python train.py --horizontal_flip=false --drop_path=0.1 --num_experts=16 --moe_every=1 --experts_per_token=2 --mixing="mixup" --optimizer="soap" --beta1=0.95 --adaptive_grad_clip=0.02 --epochs=6.9 --weight_decay=0.05 --adamw_weight_decay_other_params=0
Rows from block 2 of a small multi-label image tagger, named by matrix and row number. Rows with one number within an expert belong to one neuron, the router's apart. Each number is 128 + 24 x the weight over its row's rms, rounded and kept within 0 to 255. All counts start at 0. Numbers have three digits each. After the name is the row's rms in percent of the matrix's.
Before each expert's rows are labels from the 100 images, of 14848, where the router gives the expert most weight on average: "top examples" is what is common among them. Only what is clearly more common there than usual is listed. The data: pen-drawn characters of a made-up script with 800 signs. In brackets: how many of the 100.
# router: router (model.blocks.2.mlp.router.weight, 16x128, trained with AdamW), inputs 0-63
# up: expert up (model.blocks.2.mlp.up, 16x128x128), inputs 0-63
# down: expert down (model.blocks.2.mlp.down, 16x128x128, transposed), outputs 0-63

# expert 14
top examples: thin pen (71)
router.14 107:125159148126123153111139154163111095143106108135115129134127123121139090184129104129148112126171123144166131138116128106084119116139135133154146084143083125120134131151119120130132139068126128
up.0 094:142191144173093135151105153118127112116109138153162137171082133144107090146108101165133135131102124108133129164076097126121107141117118099138136146142147167112120164122149166102145140116160100
down.0 095:165108111129120122120172142167134118161126122131177165128116111173155169124141108113128156128110103189162110142132148155131129136117106127136116124120106147137132147107124135152115143126101109
up.1 097:127125124105142151160096124129092147125123149141126130117221099168152154161137132123166154125124117167144132150141177129135157142125123125102092190147111111134136107151105126125121148120123145
down.1 107:133085112077098107132145149170134112132151100088122130153139145134134130080114128155140125139159111093105121160141148130155119090117122144093120087129137101151137129103125115130137129090130171
up.2 112:159154127126117167180067150141113166139151123116109143129145157153144148107142110124126135216151118113109144133120121092157121171086139117137118124130105133118115135125101122164128144131109108
down.2 098:094053151156149160116135098135139139148129157117117128110138113106134133117125160098162091142118138122140135091113159162139129118108180126151120123120167143077135129126128124188158153135124118
up.3 086:128111135146145129094207141106108129173093153099104156173149132082151132067157143135093107129138157144154156115110105140122136139112138097161129145129138138149123150147128132142121144152140160
down.3 092:111076117114132102126123138129074158149145185135089091126126121124124118140113102119164126118113065144148138171133156176150142130092122147165107127119108163113108136151088127129153108124152131
up.4 087:128143148125111128108144167106157129126112123109141099116129107146146085139109137149131189102141153132088087146141147102139121084071143118132116166118085128111088114107119192098124175126115108
down.4 096:159115094186101148126102177138098122128116101114196135144110111097083142148100105133101151135095080080154140150137126157135127100140118131119095116125145136102129129152117166100153129134090120
up.5 106:112148128112115067168136127095119112127107139131119106130136083111111145115117133139135181115132127137154119157161168187118102103126131093146107145178178092131112133110124128152111102100126122
down.5 095:114137141124149144121133117129127091074154129115110082133124137151140172121140124149180090119138091082148116182117142093136143131100134153131148111118131134136093137150148102073095112102108100
up.6 097:085091121134143133115112138157152134151118072145115106145155084164134097104175100161132085108152105120128148141123139155126106127171115147165096142128164129135129171117102126148083105101137107
down.6 106:125137099146123134123145141127145093155087113123179120125102126141148119097134149164098119037121140134132104132129122112122138123162131173143107127135109137144141173155080112140133164137146123
up.7 111:153125109127164147136125171115116141115151076122135120138152105107137174087120153157156103130113117130127133131100119118119138111087101133166133126140072083163135129156095122121138138157092137
down.7 097:176152149137133115134160123085151128155099126104111139137126154109135132094130127129189088154162134113088119115098171112119133178159127101107165116128129167143096107172162075111159096142159124
up.8 096:116112119091126167129081137108114111129124177128118121110146116100138150126108115136159081095087132147106135109138099136145158143116087132165152154102162135118141099139108136130125141135135134
down.8 102:114122115176180177138110168125106127149134149149158108133160165126088119118132177172108120160183167123153126113102108134158140133129155130099094081155125145141166151093175134118147091128129097
up.9 101:152113164141115104068137132142131158144139092159142122101139102116190140108161128090121176119091140104111173143121122111101111126111096143119134134114155173114123111122149126128118071138118102
down.9 102:109097133097090149113143140128137082129073152125124143152096101123160158122128135096176116098124141148120148124162091131146147139155134159101129166084129119164123100159163118118164115146172156

# expert 15
top examples: dark on light (100)
router.15 095:137165124161106097132132105120124119124112106138126106119153111116096140137136127103147147168132100106149114136130123132144097144156082134115099176070132111147072086137132122117129136105098120
up.0 088:156136132113063178141105129126102144129121104055145105148101141107091110152135157146159122126147169151107122130141143116152098127116115095115131117119156168073110109130132147149096137102145147
down.0 096:154133121167105142120125092127075148138171123145185128158104160138108113110137110099126130126133132128142176143139135172106123180138107113133126141153081169110108097112147147144148131101136109
up.1 098:107109120144116118101131100140149104128111141118128129101153138135142118163126128148097135146158148123136159146135119129149175144160145143109142154162138074101135116114129124139088164154138118
down.1 103:128173188121151116125125122132095120098169133152138089125136104089138172163143122145151144145099134090123131125165081131173094142130162133125117124094115118145141112116089104150128164106110146
up.2 106:098143154116144123122089126124151160129162134155145109114123109126139121138100118126107074153139127122152148140117119155121118112099125140193171098114091096156133075155065119155131129102127102
down.2 109:107084127114139177127134143155108145149093154141123112122181098153133124119130152088148120114127110128140117129142142131149152113127100140131137122106139131150144102126131148121134105180125165
up.3 095:102133076194148163113115110161127179116152120108123111131127156140073124132161140127129162133124149132160132125108125097115085150151117127143096115148113126155185113088113095118152108114162130
down.3 102:130125090113139063111156137103156159140124119124135091113135087151137147114148126103119117117124140129082078124153110130117131205078140132118139119182120114154143150121137155154121162099118159
up.4 093:153137124167109131119141136181115105147124160127080106090093167113106182137148128101133149102122126146145121123161168090148109121086155106106114121092148144135117102143093120157109128092169131
down.4 090:162111099160120143153098148154143138128115141138101133116111131143145140110127127169123101131126107177136137077109081154113086186152088105124132150107075116097134134124142129108133142121139141
up.5 094:124114121135133173147151138128089148070179105191142135127135104098124097102159174130109154080105132143125155138135127148126112135134084140135151141122078103155107113157129094131116138136128185
down.5 100:118147148098128121109141145140096121116135147181107097130106154097085110142154122131148140096164131138138153147133127153143138124114133112120198148131159128115174162085093087162142134128113148
up.6 111:085131150111134122143132135110119136103164102178124127110111147137167142143128111099106146157103103121144123082113129115116102139120138112141119141089092091094149141111129141082096083102082125
down.6 103:118143152122118085148106111104139132159150119107138107120141118131153111099128170145114066119092126118086105108131145108169121103143123109148138125138123085146171119121153136154146164126138127
up.7 103:114150109136178125110108185086113136129153110163126110141161139102155109099121080145128109137111105125076126107125105100150122132146098149100158132103141108100091151113127101099161139120141148
down.7 108:172121209148141174127147155120119143105106142114131110131151100132087110166132151131078085124100138098109134139140166145118125112157119086100132154123104114142122123083147095141161105177136140
up.8 098:125181091137111147129102087167141149199120113147120097135074091129081082165113127128130146150129165139084116114134149112143176124137112105148125108107134136083163104111138072119133124130112115
down.8 100:154126118147111155131158127139133123109097122136096135162138143132129107115137118144151158086080100181148163166157112133134076127140133138128102103139133158096124115176111123150123142135134095
up.9 102:157162142166128102165097144138132128136155085129116166133144145121112121093110104141117111074115103140140113135094114087121181147113131156117123170105104114143092099129110121127118109153116131
down.9 109:128129181132131144103124186100126101119143115088127104161123154133096141131153121153171124150178150114126130167146093149162122136131121137121161135122139122141128103131152180113118168137115103

# expert 3
top examples: dark on light (100); thick pen (72)
router.3 103:144178145095124125112137102086143137132098140135114129118127113120159160140154159154128152093119177112125126128132131115123109141126176115111178092172106107179128131141091120123160118124131151
up.0 098:144104114143145138126105120134124126129144147116061113121174118088130123127148143103099129157099108150130153166118094115151100147191154201137086145154083147126107165105120116097088140131172121
down.0 103:109147123128162119136108103127156100135130105132158166123152126141151136149122108142147108106120089138103136150158110147140110103096174136112157137112092159149118121161100163115086161116132152
up.1 106:181121143147118153117117115120120144094166132161121136142138113139154127140119156131137121148135135156108092159142140162133103151090141107168155162090110083117156131139138093105180148171107138
down.1 110:104165134129117119124177087097122164149141139120118150118144162109160091135070107133104115135136121139179163112132138160120138136118129143077084163101125133118166155125111118096145124108107129
up.2 086:157144103137075106147092146143104114144119164131122166089125114124100114096110089144084109132094090090143101112133126106135075126128126141163146125121131137172151126166084141096094107140167123
down.2 093:132125122125096123149142122123131125148121144108129088087127101146115131084117158157146145198104151112137128139150110138104119155136106127125128109166117130136103144151141185117101124106136113
up.3 107:074117106160108136102171153099112099116108148144160165159138165155126146143114135106133116112084090133119153149127171140093138141143093105173138148140134158166096107115135155106136114136146149
down.3 099:117163136125104140117106095152113103136135115128122069167094148161138169138155132126095143109162125140147149118051112083123101174149137122139160172142145111146157075078119104069131113160107105
up.4 087:092135142169123128121103165154162119177136122150151139082116150145117158095123178081115111095147105152123140165159152130137135146146110127133100154088095136161138085138125123152161141096121126
down.4 096:132116177124141059103139166115121118109135104096138130148098132106145134130157154136109129156183132150112156108119102151094127144156129168116115146135102134124170153175107136117118119130102099
up.5 111:078100169110135128149122136141139116150142126125116176129176128109126142138159077097138122058100143103155081130117169110094125119120131114142104126136142112150154156142126201151126109143185116
down.5 107:154132121099152123132170123128109142153112142108120105136101117091135132144135145135141157121133132131150135156129120135134142076169139148118126127116108133115177137126173145122186148099172109
up.6 085:131112116132139108146173125115121131129111133119118142137112174149112141162153107147075144105159109166099120165102112163118113121150131091127129111176123118094127144111122196138131122127109110
down.6 089:140087121149134069128090116140062125133168096109136148139118172153118150152112131159136153139128100121136076136165110110139148132113130128122107101120148135113123157125138092148139148137148109
up.7 096:087113099124132151139141087147137149142117128110107145132116119145132076114116113112110099122126115132106085122098143081154120128125137146138131125151121082134132138178140122119167153092105168
down.7 091:099117116137153112167119126112144125145146142151144137165117121105157174136113088112139158133073140132182115134135159069112098166118104141138100129130105112170126108121138098139160130081139146
up.8 119:136167127105134119112104158153143192105157138165151123119044084118131125087124178128098083149149122115164135157130135145070122148165146120164136090138088116116139135115126127142134123125130160
down.8 115:139119107145108126102123146102137143088145184177136124124148131119146143128094166126138080164137148116099123069164100149137123105194131159131105161150096142132129184156129112142145111140108074
up.9 096:131117113136101138155191100154138108117147161151098133129144163119122149105148157159166109103134131145143077075167101119115160137139114131141125089109163116139153113105175124133170100126093125
down.9 099:159137119127185160123126087151094103155117142136141150153119116160185133111098103120170161169114143164127132103159153114095135155156126117149113136128152158129142150132149132142087108154145089

# expert 5
top examples: dark on light (100); thin pen (77)
router.5 107:141137143079135108134143164103128149149137146115125112150121112100166096123148161068144088147171162135156153149155131123148105128073150098159147116090117137099114144127142116159139104139120092
up.0 073:127128135103122093120115116116093135090155153136110117132134131153150157150181096130157135105102096136085106091118098125116135149155137148113204158138095151112146141146127137114123085105154138
down.0 090:139091115130149121142113107114076095140126151138157124109130140155149149124172077120137153132163114131125120141131125121127110118113113093170137160104168157138116137158096129096133118080108168
up.1 105:118164138102149132152149126118120090127168109160115149167096105121150085137140149116131145111113098097131146136156094169124084105132130142124140117124140118092086130115163117089080134128098164
down.1 107:115106167148158116136144098111165154155169134145129165167114122098128154087134135153126136182149121119157100093122147151144134125152124119124080155150089151131133178130166120113118122116148138
up.2 101:128150115142148113186158146099167136131128131137161105125109106156109092123148138161115105092140127125111133152156121110132151086149089115104098121124096100151150136136177130121129095139144144
down.2 093:080138133156162131146140122129142092090111126152171133105204097148142138129160134125153127168114143120099111130124112143115098086123123143128096102171100075101101156135099137171125139146136122
up.3 094:143135125096155130122096127147057124115140119125144136125200129130141165107121127123093123175135167095106148132128115112123119115121135105149122139160094124131093131117078102098114194135173112
down.3 097:128163131128113101128112133165126135080148159153064089155142115152119124132084144115128113116106128153153136085141118147159144079109139110104118080083128157098166116136122125133161118161133113
up.4 102:111115165122172117105114095153132118165156154092114122108114121090072165082131134116140116133132129103096112127121154126156110140126142142172146160125128110134122076127124107126109132129119114
down.4 108:136132151127156111087114120127137142127138079145144154119120098107129096138182125117120158105133144116138086094132111145130162131115151176118144124147129199141128147108127130135108178151147106
up.5 106:080088115096104185157119116101133135113138108093157143161142110099171128101134128147101166107147121133133151103141111104135147114157124192183125135152134129157153114095113083127140106110110115
down.5 101:120115147098092117129106115152158171161152135127113102131156141094102105114136120157149097111097114156151155168136126183131148127148167131136124104132092155133102132080119116123094129128127157
up.6 103:122120148112134114144145113134150159120107138138138118141140106124122121148126154169113134087146082179124122149110119152209120153165164123094142110137123136124118111117146104133146148161141127
down.6 109:203127095129119147122120092158151119113128118088151157136122129138167106162130123136112128156155071127136127170141137098073137123121144148146148136150157100116152128094129108102142154087115116
up.7 094:129108126135083091138126133138147176111077138118144133137118144100129126138103172155106089115126149139118113128099148138073138121128099139123115129109113136115203086164159162122119165108142139
down.7 104:143108068114120139142119132117126138128194139108156124126137095123126098122146094118130156100152127107130121082142131134148118120155138128117183164089101135125109135128122163189136121137120119
up.8 100:089121098139126175157117168144136126137184135154190133123118140104156148156145070123129119152141075099139143144146130142108094141104168153154153154124105131102087105117102117113115125131110164
down.8 090:130144179111169137128113123142137133156123096109145121160123135122106156117110074126076111133109087131124118101110105121156154136147141129130102148142105116136083123122154113152110143125121114
up.9 088:127182124102168111157114094128153117151114109155153128164135180108106102140099114091124157090162123162143155175165132126123123113131125084146111121179106108103132100154126137125103158121117121
down.9 095:161136102121134138142099094092129109124125112119177124129093139141123087140088138175119104157153158121155104137104104130160136112132135121121137135153114094167145129119151115117161134129138147